A small encoder-decoder audio transcriber, trained from scratch.
Training: adamw at rate 0.00093, batches of 384.
Rows from block 3 of the text decoder of a small encoder-decoder audio transcriber, named by matrix and row number. Rows with one number belong to one neuron. Each number is 128 + 32 x the weight over its row's rms, rounded and kept within 0 to 255. All counts start at 0.
After each neuron's rows are labels from the 100 texts, of 14848, where the neuron reaches its highest value: "fires on" is the input token at the peak. Only what is clearly more common there than usual is listed. The data: telephone keypad tones over noise or synthetic speech. In brackets: how many of the 100, against the usual share in percent.
# fc1: MLP up (decoder.blocks.3.mlp.fc1.weight, 768x256), inputs 128-191
# fc2: MLP down (decoder.blocks.3.mlp.fc2.weight, 256x768, transposed), outputs 128-191

fc1.134 [127 125 143 140 135  64 122  96  91 146 134 182  68  72 144 131  88 103  98  91 133 172 138 128 128 139 163 211 145 128 168 100 163  93 186 132 116 164 106 117 138 181 140 132  70 184  80 119 145 151 148 154 130 123 118 152 158  97 111  99 134 121 110 130]
fc2.134 [ 76 117  68  92 141 123  47 116 123 168 113 105 118 136 131 107 134  79 156 148 156 139 107 145 178 137 170  84 174 121 125 130 104 124 138 156  73 144  93 129 107 139 128 197  69 169 108  85 134 150 193  71 159  70  91 119 139 113 185  67 147 129 156 107]
fires on: "9" (45 vs 4.5); "3" (11 vs 4.5)

fc1.689 [160 148 115 103 154 106 138 112 141  91 162  50  74 113 155 104 110 128 125 178 144 102 185 135 123 125 215 141 103 128 122 201  97  88 142 150 126 161 148 122  96 115 130 150 130 158 125 109 188 130 134 124 146 123  84 134  53 120 146 143 143 173 137 128]
fc2.689 [163 156 114 120 154 104 135  98 187 149 145 135 119 164 143 138 155 141 160 198 154 145 113 107  71 145 102  85 157 109  96 133 149 172 154 147 119  78 130 106 151 120 126  75 184 173 194 117 141  90 154 134 100 125 147 133 126  73 150 109 118 147 171 155]
fires on: "c" (30 vs 4.4); "9" (19 vs 4.5); "3" (15 vs 4.5); "1" (15 vs 4.4)

fc1.737 [196 106  87  98  88 161 124 117  93 127  78 149 158 138 135 132 138 106 116 138 106 137  83 107  69 161 130 117 114 138 138 150 118 175 155 118 172 118 117 168 143 122  61 187 125  96 147 136 112 187 139 117  60 132  87  79 136 100 117 164 198 103  92 124]
fc2.737 [117 190 148 145 130 139 105 159 138 136 141 108 114  74  86 111 157 137 157 151 115 122 105 123  64 166 103 121 111 124 144  85 138  83  76  89 111 132 155 133 177  59  93 121 143 118 127 103  18 104 122 124 116 146 126 122 125  98 143 149 151 112 166 116]
fires on: "5" (27 vs 4.5); "0" (22 vs 4.6); "8" (10 vs 4.5)

fc1.410 [125 149 151  97 112  95 114 127 131 177 117 136 137 121  86 102 100  88 170 144 118 158 177 189 162 123 125 117 112 111 144 112 145  77 139 113 214 109  96 153 109 135 112 136  96  99  96 111 171  76 164  76 104  78 156 122 134 102 129  95 108 153 140 110]
fc2.410 [133 137 134 108 127 113 174 162 147 141  98 116 138 140 130 130 109 167 149 190 127  98 115 164 205 127  66 110  99  99 111 175 134 188 153 105 159  58 118 147  99 160 114 180  74 121  89 155 140  77 117 167 116 142 114 118 130 182 141 123 145 131  85 152]
fires on: "#" (48 vs 4.5); "4" (18 vs 4.5); "6" (11 vs 4.4)

fc1.611 [ 83 163  96  71 131 122 108 185 174 182 146 136  96 100 165 179 124 100 132 203 109 124 111 177  95 162 100 136 104 194 146 117 152 193 125 169 145 133 154 134 193  72 105 114 155 108 118 168 148 107 155  79 198 128 106 166  44 133 118 112 120 102 101 110]
fc2.611 [139  89 109 146 140 157  96  77 200 138  88 140 170 194 152 108  71 135 112  36 111 173 148  83 180 152 185  97 164 163 179 138 110 120 135  68 115 101  98 175 126 123 169 115 133  95 165 148 116 182  84 159 145 132 100 171 135 100  56 146 113 129  94  93]
fires on: "4" (15 vs 4.5); "3" (11 vs 4.5); "#" (11 vs 4.5); "b" (10 vs 4.5)

fc1.581 [101 172 108  78 120 178  74 133 114  70 101 104 163 111 178 114  73 155 126 164 103 112  88 103 172 106 113 130 110  98 109 194 135 137 129 122 151 131 143 148 146 171 161 127 103  97 145  99 114 131  62 115  90  76 121 110 169 108 146  96 133 109 125 163]
fc2.581 [150 196 133 127  72 131  90 123 143 122 155 145 126 151  88 120 117 147 138 156 100 155 105 128 127 120  72 127 158 126 156 123 141  96 219 133 100 118 188  81 136 106 130  92 120 147 158 167 150 130 115 136 130 156 112 161 119  70 146 109  88  90 105 119]
fires on: "4" (24 vs 4.5); "#" (17 vs 4.5); "7" (15 vs 4.5); "d" (9 vs 4.4)

fc1.152 [119 187 128 123 113 114  90 115 153 163 111 187 121 134 121 138 128 139 160 107 100  75 131  93 109 142  76 157  68 116 125 195 130 136 115 176 116 113 176 102 138 117 209 117 144 118  40 121  95 132 138 102 189 165 112 135 143 146 170 111 114 121  75 126]
fc2.152 [ 85  69 129 160 143  82 130 111 131 123 154 181  98 146  98 101 112 138 194 161 115 130 134 128 160 114 181  92 157 138  78 154 172 156 155 124 113 112 100  94 109 144  86  68 166 109 139 158 110 182 165 133  98 120  83  87 129 101  90 154  92  87 134  88]
fires on: "1" (11 vs 4.4); "b" (10 vs 4.5); "d" (9 vs 4.4)

fc1.459 [157  94 144 117 115 135 203  97 114 160 126 141 119  79 200 126 132  78  84 141 154 129 152 119 123 146 119 128 136 102 136 105 159 102 134 145 146 124 118  91  85 173 136 119 159  28 169  74 100 165  86 108 140 143 116 107  99 152 131 156  93  90 119 110]
fc2.459 [104  93 140 101 102 163 103 153 150 166 124 137 135 163 104 129 134 154 139 106 139 136 121 131 105 142 104 175 158 114 150 103 152 100  69  86 121 128 142 121 129 155 140 116 122 127 171  88  97 140  79 108 123 135 113  98 108 158 133 113  83 164 109  92]
fires on: "d" (21 vs 4.4); "*" (20 vs 4.5); "6" (18 vs 4.4); "8" (15 vs 4.5)

fc1.460 [164 141 110  90  89 143 140 150  59 166 146  74 100 133 142 126  87 153 123 149 125 177 118 130 184 113 164 131 110 117 152 126 141 121 182 148 166 109 127 169 154 153 112  91 162  92 123 149 128 127 155 143 156 167 145 121 120  57 118  63 105 137 126 152]
fc2.460 [ 71 133 103  89 173 141 151 175 185  72 128 139 178 163 122 103 114  99 140 143 134 149 172 185  67 128 130 145 156 164 103 103 115 164  96 140 168 104  93 147  93 111 118 147 150 117 119 129 139  91 101 100 113  79 117 110 109  96 156 139  82 115 186 158]
fires on: "5" (31 vs 4.5); "2" (10 vs 4.5); "a" (10 vs 4.5)

fc1.336 [ 94 147 114 155  93 108 114  71 138 148 114 199 146 141 133 156 141 104 103 146 131 100 193 146 152 104 128 146 119 147 162 132 103 122 172 153 104 143 127 139 172 162 172 153 154 143 116  83 170 104 164 158 115 110  87 127 134 153 126 202 137 127 201 161]
fc2.336 [ 71 137  74 156 103 114 132 196  79 129 111 141 168 159 129 166 110  89 146 168 139 119 162 111 122 184 186 166  94 170 113 138  92 155 111 168  95  99 105  98 149  85 161 121 140 121 231 210 111 141 119 128 126  75 144 139  97  92 118 144 141  75 170 121]
fires on: "1" (40 vs 4.4); "4" (20 vs 4.5); "d" (9 vs 4.4)

fc1.557 [173 123 141 158 131  79 161 126 165 164 118 138 139 101 165  39  96 138 140 194 112 170 176 154 111 153  91  95 129 107 166 116 123 124  89 159 128 107 171 152 116  74 177 117 151 110 110 106  72 121 157 137 136 115 107  99 152 169  97 132  83 106 109 132]
fc2.557 [147 141 117 123  82  95 124 126 255 125 132 187 122 153 112 145 197 143  90  95 141 131 118  96 131 127 107 102 140 135 112 129 154 134 160 111 138 102 121 148 134 113 138  54 125 146 140  92 162 143  80 123 116 128 107 144 121 175 204 147  54 123 149  99]
fires on: "1" (44 vs 4.4); "8" (23 vs 4.5); "2" (10 vs 4.5)

fc1.63 [169 108  92 141  93  98 139 156 169 131  68 158  88 117  92 157 122 148  86 123 143 144  97 121 151 109 189  87 135 107  95 127 145 132 171  74 122 169  60 138 117  76 153  83 105  88 108 124 127 120 140 174 110 132  37 162 120 122 139 102 120 115 128  85]
fc2.63 [160 156 116 193 143 113 141  90 115 129  77 131 102 173 101 105 103 170 131 111 123 140 170 110 103 187 144 140  90 102 144 143 101  73 175 123 106  90 137 144 120 131 133 110  83 117  86 117 140 104 129 158 139 149 129 133 132 134 158 186 107 140 134 117]
fires on: "9" (20 vs 4.5); "4" (14 vs 4.5); "0" (13 vs 4.6); "#" (11 vs 4.5)

fc1.177 [162 109  74  73 162 130 165 162 188 163 105  99 145 132 126 118 162 160 134 137 244 147 113 137 105 136 191 112  94 124 155  78  95 112 155 193 108 100 168 175 162 161 111 115 145 162 136 144  94 109  74  94 107 135  95 165 154  83 134 127 149 162 128 135]
fc2.177 [155 155 118 134 182 130  59 177 179  81 159 161 111 152  89 136 143 170 181 129 140 120 117 114 169 113 184 140 122 127 118 100 100  87 113 122 145 128  69 183 126 112  98 164 135 146 112 162 145 184  76 154 128 155 156 114 145 161 115 116  78  96 117 109]
fires on: "<end>" (29 vs 14.2); "*" (20 vs 4.5); "1" (10 vs 4.4)

fc1.184 [171 117  81 168 113 110 111 159 180 129 184 101 186 106 149 101 129 138 147 113 119 144 100  81 158 142  56 167 159 111 110 118 104 116 127 106 118 107 150 141 150 129  99 113  91 148 121 102  51 115 174  49 133 114 141 114 138  86 141  98 132 148  72 155]
fc2.184 [129  89 151 101 116  55 104  99 143 138 118 176  95 145 111 114  59 177 155  74 128 121 124 108 155 177 140  95 100 136  92 136 127 133 119 115 138 134 159  88  98  93 182 174 122 147 108  86 177 184 116  59 139 157 138 132 117 122 149 122 110  88 157 128]
fires on: "9" (24 vs 4.5)

fc1.265 [ 96 164 150 167 116 125 144 174 104 153  90 155 184 118 127 118 110 133 106 112 158  97 135 109  79 158 138  84 136 110  51  72 161 131 131 135  89 141 167 164 141 116 210 121 147 214  80 121 166 135 109 125 196 131 155  91 119 173 102 122  80 102 105 158]
fc2.265 [185 107 138 141 107 126 158 132  74 149 131  86  79 144 122  74 133 122 117 108 191 157 112 194 153 132 144  96 150 118 143 126 162 102 139 125 185 140 123  97 100 109 128  78 110  83 102 134  82 180  85 139 104 157 119 123 115  98 140 126 122  90 137 103]
fires on: "4" (24 vs 4.5); "9" (20 vs 4.5); "1" (18 vs 4.4); "6" (17 vs 4.4)

fc1.420 [113 126 100 105 128 126  95 134  88 112 107 186  83 142 134  78 183 131  99 178 123 126 101 172 199 159 145 121 197 113 179 115 119 109  59 114 139 153  61 152 130  36 116 142 126 126 114 125 124 149 152  88 180 156 170  98 145  77  93 152 158 101 111 137]
fc2.420 [171 109 148  57 121 158 135  89 166 125  85 135 126 192 119  86 140 144 125 137 166 130  91 130  92 113 104 132 139 127  83  17 106 143 115  94 110 103 151  94 166  95 137 167 114 136  94 168 132 128 127 133 137  69  89 117 103 140 138  98 155 167  79 117]
fires on: "<end>" (65 vs 14.2)

fc1.218 [132 117 117 101 133 154 153 111 128 134  93 107 107 120 141 158 158 130 150 153 150 140 106 136  88 118 111 124 101 117 133 121 105 133 105 158  67 162 140 114 137  68 135 131 186 109  67 166 146 142 134  99 133 145 202 147 121 168 125 103 143 158 113 137]
fc2.218 [120 157 156 166 120 112 129 163 132 130  61  71 136 100 149  64 154 127  87 180 155 156 124 151 104 157 128 114  68  50 126 145 123  91   9 149 131 130 158 153 108 119 126 112 170 134 131 175 100 143  94 128 138 130 194 109 100 186  97 104 169 162 148 129]
fires on: "5" (50 vs 4.5); "c" (26 vs 4.4); "8" (11 vs 4.5)

fc1.256 [125  78  72  62 127 165  72 137 107 161 163 163 174 122 114  93  97 189 128 159 166  70 110 155 178 111 124 155 146  97 215 141 106  67 115 145 101 113 131 114 155 141 138 144 189 145 157 135  97 103 118  96 141  88 152 143 119 159 153 134 115 123  98 139]
fc2.256 [150 127 111 101  97 160 101 142 122 106 140 129 169 150 106  95  96 100 143 163  77 120 125 181 111 136 112 107 138 156  61 150 113 139 159 123 156 101 114 125 146 137 177 111  86 135  96 212 176 101 134  99 118 122  83 149 136 174 102 143 145 171 202 167]
fires on: "3" (38 vs 4.5); "<end>" (35 vs 14.2); "1" (9 vs 4.4)

fc1.564 [178  71 124  95 126 168 144 152  95 156 155 104 134  87 183 103 130 126  90 135 104 108 117 147 121 129 127 139 175 137 152 128 150 114  80 140 171 138 133 174 154  80 200  79 125 158  98  90 181 123 146 162 102 147 115  74 118 122 177 107 170 148 138 183]
fc2.564 [147  84 105 144 119 163 114 142 138  90 182 142 195 124 123  84 175 156 125 147 136 113  65 141 136  86 160 146 137 104 139 138 143 124 154 155 104 189  69 138 125 157 117 167  87 118 142 198 119 103 140 108 141 129 134 106 123  71 151 191 142 122 130  91]
fires on: "3" (26 vs 4.5); "#" (24 vs 4.5); "7" (16 vs 4.5); "9" (15 vs 4.5)

fc1.613 [115  87 140 130 132 159  97 134 133 165 185 157 120 149 153 145  98 187 103  86 169  91 143 136 166 159 139 125 107 116 170 109  99 100 158 117 177  85 149 123  99  77 163 135 135 149 116 122  70  88 117 155  75  95 121 130 139 162 102 104 144 157  57 178]
fc2.613 [137  85 121 145 161 115 164 153 156 137 147 130  98 111 138  95  86  95 112 112 104 128 117 121 174  89 148  76  93 133  56  89 152 160  89  66 130 137 146 137 176 116 109  92 174 127 216 116 127 181 138 151 102 169  97 126 111 201  93 110  95  91 155 117]
fires on: "d" (29 vs 4.4); "a" (22 vs 4.5); "c" (18 vs 4.4)

fc1.259 [124 117 116 130  98 208 137 115 135 127 153  74 119 113 143 101 157  82 125 116 104 126 133 161 131 125 134  71 108 108 182 143 125 154 116 176 103 123  49  73 111  73  67  95  76 146 107 146 128 131 159 122 141 110 111 114 152 100 119 134  95 178  95  98]
fc2.259 [128 145 168  72 111 152 149 140 105 164 168 131  80 154 180 147 146  96  74 159 110 166 104 113 155  94 137 200 171 115 123  92 177 132  60 133 174 119 192 153  83 134 186 132 141 144  29 139 102 131 150  45 127 122 100 131 130 107 118 103 121 141 120 175]
fires on: "<end>" (75 vs 14.2)

fc1.92 [152 124  87  88 167  83 106 121 189 143 142 184 135 120 107 131 134  79  99 112  81 114 117  61 116  66 174 115 134 165 160 179 119 117 155 188 181 148 176  97 141 207 132 107  97  96  78 145 117 117  83 108 144 115  93 156 105 131 190 223  47 123 158  82]
fc2.92 [134 106 149 112 115 155 172  77 127 148 103 138 179 114 174 140 102 103 102 204 143 137  99 136 126 127  91  93 163 149 171 143 131 126 136 161 121 145 162 177 142 200 100 119  84 138 161 151 128 164 107 123 187 114 152 124 113 196  97 101  94  52  91 153]
fires on: "#" (36 vs 4.5); "0" (28 vs 4.6); "8" (12 vs 4.5); "9" (9 vs 4.5)

fc1.645 [ 92 202 102 114 133 134 108 128 113 105 155 138 146 125 115  97 137 133 124 128 102 147 127 133 188 128 130 102 139 103 107 146 142  69 183 106 129 204 154 142 119 134 110 130  85 113 110 107 104  97 157 104 107 113 125  68 126 179 110 136 132 137 167 101]
fc2.645 [116 169 145 177 181 187 114 135 189 147 160  63 158  90  97 116 150 138 187 181 151 135 101  98 122 102 130 148 156 201  98 149 192 115 122  96 118 105  67 143 118 111 137  88 153  52 100  51 124 155 110 140 133 164 137 135 136 126 144 166 161 138  88 102]
fires on: "1" (10 vs 4.4)

fc1.47 [153 136  84 153 140 144 177 135 124 109 100  83 131 132 142 124 100 131 156 140 142 122 161 107 124 120 171 114 127 147 174 111 159 127 113 136 174 162 136  72 196 101 105 106 139 105 134 106 104  78 164  86 175 110 163 118 127 172 119 113 146 178 139  74]
fc2.47 [113 103 166 100 160 140  54 223 138  82 178 146 129 160 116 139 123 130  77 124 112 150 106 173 189 162 114 103 138  80 128 141 148  70  72 114 126 131 166 160 113  78 131 175 128  73 135 137 197 115 116  66 148 138 126 114 129 131 146 104 107 182 142 124]
fires on: "d" (40 vs 4.4); "2" (33 vs 4.5); "5" (9 vs 4.5)

fc1.440 [187  83  98 135 127 129 167 126 115 118 154 163 119  99 126 138  96  79 129 163 133 115 150 102  79 112 118  97  55 122 136  79 112 129 120  70  80 137  82 137 117 153  98 113  50 108  67 117  80 156 116 141 103 122 143 129  67 123  67 173 134  65 153 171]
fc2.440 [179 181 119 147 121 122 130 140 115 144 131  92  68 185  99 167 175 157  94 110 143  95 129 137 127 160 102 106 104 146  70 153 127 131  57 139  93 132  62 119 113  69 151  77 137 148 160 100 114  85 173 147 178 153 100 133 163 129 114 113 179 116 129 148]
fires on: "9" (39 vs 4.5)

fc1.15 [137 125 135 191  92 179 109 122 113  59 123 163 133 119  88 143 163 149 132 194 133 129 141 170 141  84 161 178 115  70 144 175 166  84 160 155 139  89 111  90 115 169  63 137 106  76 169  63 131 142 141 115 134  90 138  95 109 126 143 105 126  96 124 126]
fc2.15 [131 135 143 149 113 135  79 117 132  81 139 141 138 130  47 149 145  97  83 115 161 110 119 108 126 123 138 142 163 129 143 113 147 143  83 118 121  88 102  64 155 121 109  95 108 134 179 167 115  75 122 158 124 134 127 129 177 148  94 166 128 102 124  90]
fires on: "1" (40 vs 4.4); "5" (20 vs 4.5); "4" (12 vs 4.5)

fc1.606 [126 139 106  92  68  93 108 139 101  71 115 131  97 147 168 122 149 135 143 122 102  97  93  78 115 191 131  95  96 118 113 127 121  50 122 136 202 163 155 170 121 103 161 137 203  98 137 102 147 125 154 127 149 113 161  57  91  71 146 161 100 103  60  76]
fc2.606 [182 111 103  74 114 108 150 120 154 167  75 132 114  80 127 177 124 143 164 191 142 124 152 172  84 165 137 144 123 135 128 147 130 112 116 101 183 144 128 129 135 154  86 134  92 139 155 170  91 136 112 168 121 104 151 144 105 153 145 122 133 126 144  91]
fires on: "d" (26 vs 4.4); "b" (19 vs 4.5); "1" (11 vs 4.4)

fc1.285 [147 103 138 121 159 185  89 122 159 105 170 127  93 130 125 141 104 102 122 105 134 170 130  83 188 135 175 167 110  70 141 179 106 196 148 164  98 136 138 154 174 116 127 144 174 152 107 139 200  98 183 107 134 149  75 136 109 116 147 119 114 176 208 146]
fc2.285 [165 134 102 163 137  91 147 104  85 161 122  93 107 140 110 117  98 130  92 160 207 113 137 170 155 143 125 113 102 110 203 128 139 167 177  84 171 148  98 110 129 100 132 120 138 127  93  76 156 169 119 123 125 107 139 112 174  81 133 146   6 110 175 102]
fires on: "5" (27 vs 4.5); "2" (19 vs 4.5); "3" (14 vs 4.5)

fc1.122 [172 150  76 161 165 152  47  79 174 147 104 118 140 164 131 155 166 128 136  64 227 170  90 104 126 143 145 120 120 110  99 119  99 121 123 114 146 173 188 146 162 111  92 111 136 145 136  88  62 168 135 185 176 135 198 129 145 199 116 121 106 103 143 157]
fc2.122 [107 105 176 118 115 133 120  51 170 117 136 116 162 132 158 149 192 208 110 141 140  88 165 134 160 137 104 123 138  89  79 167 145 119 123 151 157 131 156 107 160 117 145  95 102 107  88 161 153 121 134 159 119 103  95 174 120 153 134 136 121 127 174 106]
fires on: "1" (29 vs 4.4); "a" (25 vs 4.5); "#" (19 vs 4.5); "3" (18 vs 4.5)

fc1.750 [126  98  95 158 147 125 143 129 182 126 119 121 134 140 134  70 158  68 106 159  72 179 101 127 158  61 129 174  69 178 143 145 117 132 122 102  48 110 127 110 111 111 123  72 100 194 143 108  88 137 110 127 162 153  29 128 136 132 137 162  96  97 135 205]
fc2.750 [ 90 102 157 109  63 146 176 154  90 169 154  87 126  94 128 128 133 131  70 103 142 139 118 130  87 149 126 173 171 110 156 135 140 128 100 123 173 156  88 138 131 118 164 132 186  79 158 140 106 124 123  91 151 182 135 171 103 127 138 123 146 145  59 115]
fires on: "5" (29 vs 4.5); "c" (16 vs 4.4); "6" (10 vs 4.4); "8" (10 vs 4.5)

fc1.54 [201 141 122  32 119 130 100 107 157 136 125 106 159 108 140  92 113  79 116 186  87 117 167  77 191  77 131 142 170 108 165 163 147 115 151 142 103 108 109 151 108  74 106 158  97 114 115 117 152 135 116 177  92 137  86 117 140 102 180 163 156 140 103 154]
fc2.54 [ 98 128 101 173 120 100 139 118 190 125 180 147  85  90 150 103 129 142 146 100 138 186  96 193 111 126 143 147 101 130 136 139 159 176  78  86 141  87 177 130 133 134 166 182  94 159 107 118 177  76 118 138 130 104  92  84 129 126 165 100  92 141 166 122]
fires on: "5" (39 vs 4.5); "7" (11 vs 4.5)

fc1.439 [140 118  84 100 133  89 206  67 107 144  94 144 122 192 121  90 174 132 110 152 114 115 147  74 118 134 189 168 131 101 158  80 121 125 108 103 148 212 191 105  89  67 131 134 133 109 166  88  56 135 119 118 108  94 144 148 132 133 113 162 134 119 124 103]
fc2.439 [133 102 201 119 109 159 118 175 144 171  69 136 132 171  70  60 136 106 152 172  99 114 119 192  86 105 107 160 131 104 176 122 162 100 115 112  91 158 125 134 109  69  99 127 158 158 133 131 143 169 128 149 127 173 141  94 165 125 100 147  75  99 125 112]
fires on: "c" (67 vs 4.4); "1" (22 vs 4.4)

fc1.49 [ 97 104 125 131 131 142 115 127  62 138  97 122 144 129 115 168 107 140  96  96 128 171 122 177 141 145 156 161 156 127 124 107 113 118 162 159 111 160 155 175 148 104 103 111 119  87 168 109 127 153 227 114 135 102 116 115 160  96 156 131 102 131 166 131]
fc2.49 [104  81 136 118  86 104 100 103 101 180 147  91 116 104 124 108 101 100  96 106  97  67 138  99  81  81  82 156 144  95 132 112 177 118 129  88 127 140 145 137 130 145 173  82 148 128 185  51 160 109 146 119  65 103 138 138 149 143  78 113 138  90 113 152]
fires on: "c" (24 vs 4.4); "2" (19 vs 4.5); "d" (10 vs 4.4)

fc1.726 [183 179 146 167 133 115 155 118  52 140 120 134  79  71  85 165 113 128 104 129 123 126 118  83 138  85 186 112 126 103 129  97 134 101 120 173 137 148 132  88 155 126 124 152 107 149 123 181 187 132 115 142 124 120 166 120  97 116 133 125 122 151 184 148]
fc2.726 [107 161 113 112 113 125 103 141  83 175 119 127 145 123 142 122 102 143 111  82 130 132 160 106 114 156  87 175 126 121  97 136 125 150 197 128 132  68 127 131 142 151 133 130 111 148  76 164 152 167 197 174 128 122 126 189 116 141 132 105 142 107 117 142]
fires on: "<end>" (41 vs 14.2); "9" (26 vs 4.5)

fc1.281 [135 112 130 138 140 174 186 159 163 119 119 105 164 140 183 129 128 125 130 129 139 118  87  98 153  85 142 114 118 104 115  97 129 137 109 150  87 148 105 182 122 109 129  55  69 147 107  92 105 105 149 131 130 105 161 156 170 224 118 140 115 119 109 153]
fc2.281 [129  99 138 129 117 151 116 133 118 146 171 113  95 149  92  59 121 145 137  88 129 167 142 149  98 158 169 149 140 124 124 188  99 132 154 122 138 125 135 106  97  96 159 114  77 134  74  56 132  61 101 147  96 108 153 131  97 137 116  96 148 110 175 153]
fires on: "d" (38 vs 4.4); "6" (23 vs 4.4)

fc1.456 [103  61 145 112 111 103  72 144 108 120  76 109 137 103 169 185  99 139  87 138 120 127  95 182 139 108 103 148 113  27 147 168 109 100 145 137 162 150  91 201 186 107 120 159 163 178 192 150 133 146 146  96 127 188 124 106  81 155 144 161 125 185 176 133]
fc2.456 [122 128  99  93 170 158 205 180 141 172 161 136 135 109 100 157 128 125 125 125 112 128  84 118 104 124 121 173 159  93 138  93 149 156 157 144 114 124 140  68 176  90 178 174 131 144 126  90 137  92  90  83 139 146 123 121 140  97  87 132  87 152 144  82]
fires on: "1" (74 vs 4.4); "3" (10 vs 4.5)

fc1.507 [125 132 155 122 133  72 196 129 154 117 106 113 119  95  98 149  89 149 140 161 155 141  85  72 144  90 154 124 109 149 113 105 163  99  98 153 117 123 118 175 121 137 101 126 151 146 147 197  87 119 139 138 122 137 124 163 142  75 107 178  82 188 106 151]
fc2.507 [139 170 152 200 156 103 150 181 108 139 111  55 173 142  95 128 121 156 160 128 105 121 159  83  50 174 149 109 119 119 113  99 156 103 143 126  92  73 114  77 135 139  99  71 144 102 144 141 152 116 133  85 104 110 149 103 123 140 183 123 115 130 129 127]
fires on: "#" (46 vs 4.5); "5" (15 vs 4.5); "2" (9 vs 4.5)

fc1.378 [140  46  76 169 184 143 155 162 188 126 141 137 137 119 140 142 119 110 130 167 116 129 117  95  73 166 157  86 169  60 136 173 143  88 138 175 123 128 175 127 114 130 160 133 219 108  89 142 120 233 145  94 104  82 124  83 191 131 111 156 102  57 179 147]
fc2.378 [129  90 143 142  94 143  80 169 100 111 148 111 114 124 108 174 154 129 110 138  77  96 119 156 162 150 137 107 163 197 136 108 166 125 144 108 101 119 117 155 119 192 163 120 170 112 138 147 111 154 227 167 154 137 108 141 127 179 121 149 132 129 164 181]
fires on: "9" (41 vs 4.5); "2" (15 vs 4.5); "1" (9 vs 4.4)

fc1.608 [ 87 155  98 236 162 120 192  39 151 119 110  62  95 135 132 123 153 172 165  92 151 144 207  83 109 123 114  91 120 136 137 157 103 128 125 142 101 119 140  87 139 122 146 107 110 109 130  96  55  96 135 105 112  81 148 152 143 106 111 110 143 111 154 149]
fc2.608 [ 54  53 160 154 104  59 128 101 132  92  97 127 112 139 175 135 122 147  46 141 102 157 124 127 101 132 109  98 113 150 115 194 102 175  96 124 178  99 144 131 149  83 110 113 223 140 148 116 192 115 116 135 157 117 134 158 109 118 181 131 160 137 141 160]
fires on: "d" (28 vs 4.4); "9" (10 vs 4.5); "5" (9 vs 4.5)

fc1.380 [143 205 176 107  94 146 161 164 128 128 120 165  94 133 120 102 137 148 163 114  86 103 102  72 150 111 103 179  83 115 115  59 118 127 166 148  98  72 129 112 117 125 124 149  85  66 145 148 191 164 125  87 159 140 120 160 140 138 173 128 179 110 170  96]
fc2.380 [142  85 143 144  85 185 124 137 115 149 121 100  71 131 124 100 128 161 122 187 193 157  64 155 139 155 102 137 184 121 190 108 116 107  36 208 132 114 129 167 128 120 133 125 110 128 130  87 151 149 140 148 140 138  93  93 111 104 128 128 121 177 142 143]
fires on: "c" (27 vs 4.4); "7" (18 vs 4.5)

fc1.567 [187 133 214 176 138 115 128 138  88 147 139 122  93 117 157 103  94 151 125 170  79 140  95 130 150 148 141 159 114 146  92  81 124 191  90 119  65 123 138 126 116 143 133 139 142  98 108 130  97 173 130 114 122 124 106 159 133 135 147 183 128  83  97 142]
fc2.567 [133 119 151  85 115 111 179 137 117 147 116 119 158 131 125  92 120 149  92 110 146 103 120 127 101 173 114 141 115 115 120 142 182 142 148 196 100 143 141 109 120 168 161 153  67 114 106  98  74 125  97 172 183 109  56 108 117 117 125 134 110 138 136 155]
fires on: "<end>" (31 vs 14.2); "d" (15 vs 4.4); "5" (9 vs 4.5)

fc1.312 [ 80 152 102 119 174 124 110 120 182  81 141 130 106  90 148 175 163 168 137 129 162 159 169 138  86 112 120  86 148 152 134 180 160 113 136 142 165 161 107 148 113 179 133 121  33 144 155 145 151 157  99 110 147 108  80 151 103 111  70 139 154 141  91  67]
fc2.312 [171 146 157 109 157 153 187  86  67 174 143 144 185 134 170 129 167 111 110 138 104 132 122 128 140 164  86 120 141  92 118  86  95  64 161 105 110 153 153 138  98 107 161 178 148 119 119 179 134 131 123 119 151 100  98 114 131 110 153 158 117 139 116 117]
fires on: "3" (40 vs 4.5); "#" (16 vs 4.5); "9" (12 vs 4.5)

fc1.167 [124 138 109  92 128 132  60 135 123 138 150 112 143 178 126 114 170 105 171 108 118 149 162 117 166 138 128 189 107 154  57 143 145 170 116 172  99 121 115 101 186 149 139 144  91  47 110 146 111 109 113 131 151 127 117  87 156  83 115 103  68 101 147 152]
fc2.167 [162 166 145 153 133  91 185 115  87 164 141 133 144 148 116 143  93 104 118 128  48 127 111 133 133 118 129 135 118 169 116  89  75 131 169  89  36 152 116  81 179 171  90  38 128 173 100 189 146 168 120 120 167  98 121  82 116 127 108 133 113 117 165 149]
fires on: "7" (31 vs 4.5); "9" (9 vs 4.5); "2" (9 vs 4.5)

fc1.525 [170 154  89 128 117 184 141 131 120  65 172 187  98 158 112 132  90 185 103 113 119 110 138 190 122 152 163 155 110  90 117 164 166 115 101 144  68 114 151 154 141 135 124 132 158 137 154 141  79 108 126 163 189 123  95 114 166 109 141 203  94 116 131 121]
fc2.525 [ 72 133 125 144 139 119  72 116 130 164 166  93 168  93 124 124 161 122 184 162  75  84 162  91 106 103 109 134 106 174 140  85 152 119 168  90 184 129 105  99 179 130 176 132 110 123  99 139 161 116 126  78 116  92 125 121  91 159  87 101 180 165  76 151]
fires on: "c" (22 vs 4.4)

fc1.730 [ 83 149  84 154 151 182 147 179 110 118 151 125  93 117 148 156  58 150 109 129 138 117  96 182 148 110 119  76 106 109  68 116  99 112  86 168 131 128  96 104  82  98 137 175 110 140  96 127  97 162 138 108 122 200 131 171 147 130 214 118 135 116 150 180]
fc2.730 [194 136 199 118  70 173 142 127  68 169 132 123 187  63 119 101 141  77 126 110  52 105 126 112  77 132 108 155 104 167 106 193 116 166 143 137 171 139 165 171 147 171 126 148 108 129 172 115 112 142 136 113 140 109 146 100 117 104 104 130 169 161 133 139]
fires on: "5" (30 vs 4.5); "b" (15 vs 4.5); "c" (11 vs 4.4)

fc1.605 [107 136 129 101 144 129 131 102 139 107 107 148 151 161  88 124 101 128 118 112 162 143 122 207  99 160  88 116 120 107 116 112  95 140 145 155 156 116 148 128 132 160 143 206 177 153  84 131 104 160 140 131 171 124 152  75  99 159 107 102  95 203 122  86]
fc2.605 [106 108 101 144 106 108 124 165  44 119 119 113 108 124 146 172 172 136 145 111 157  91 141  34 118 162 110 137 132 107 129  80 112  94 168 144 102  98  93 117 136  81  93 145  64 178 158 144 126  96 120 129 176 180 108 120 135 112 132 122  46 104 144 155]
fires on: "3" (21 vs 4.5); "6" (20 vs 4.4); "2" (17 vs 4.5); "*" (13 vs 4.5)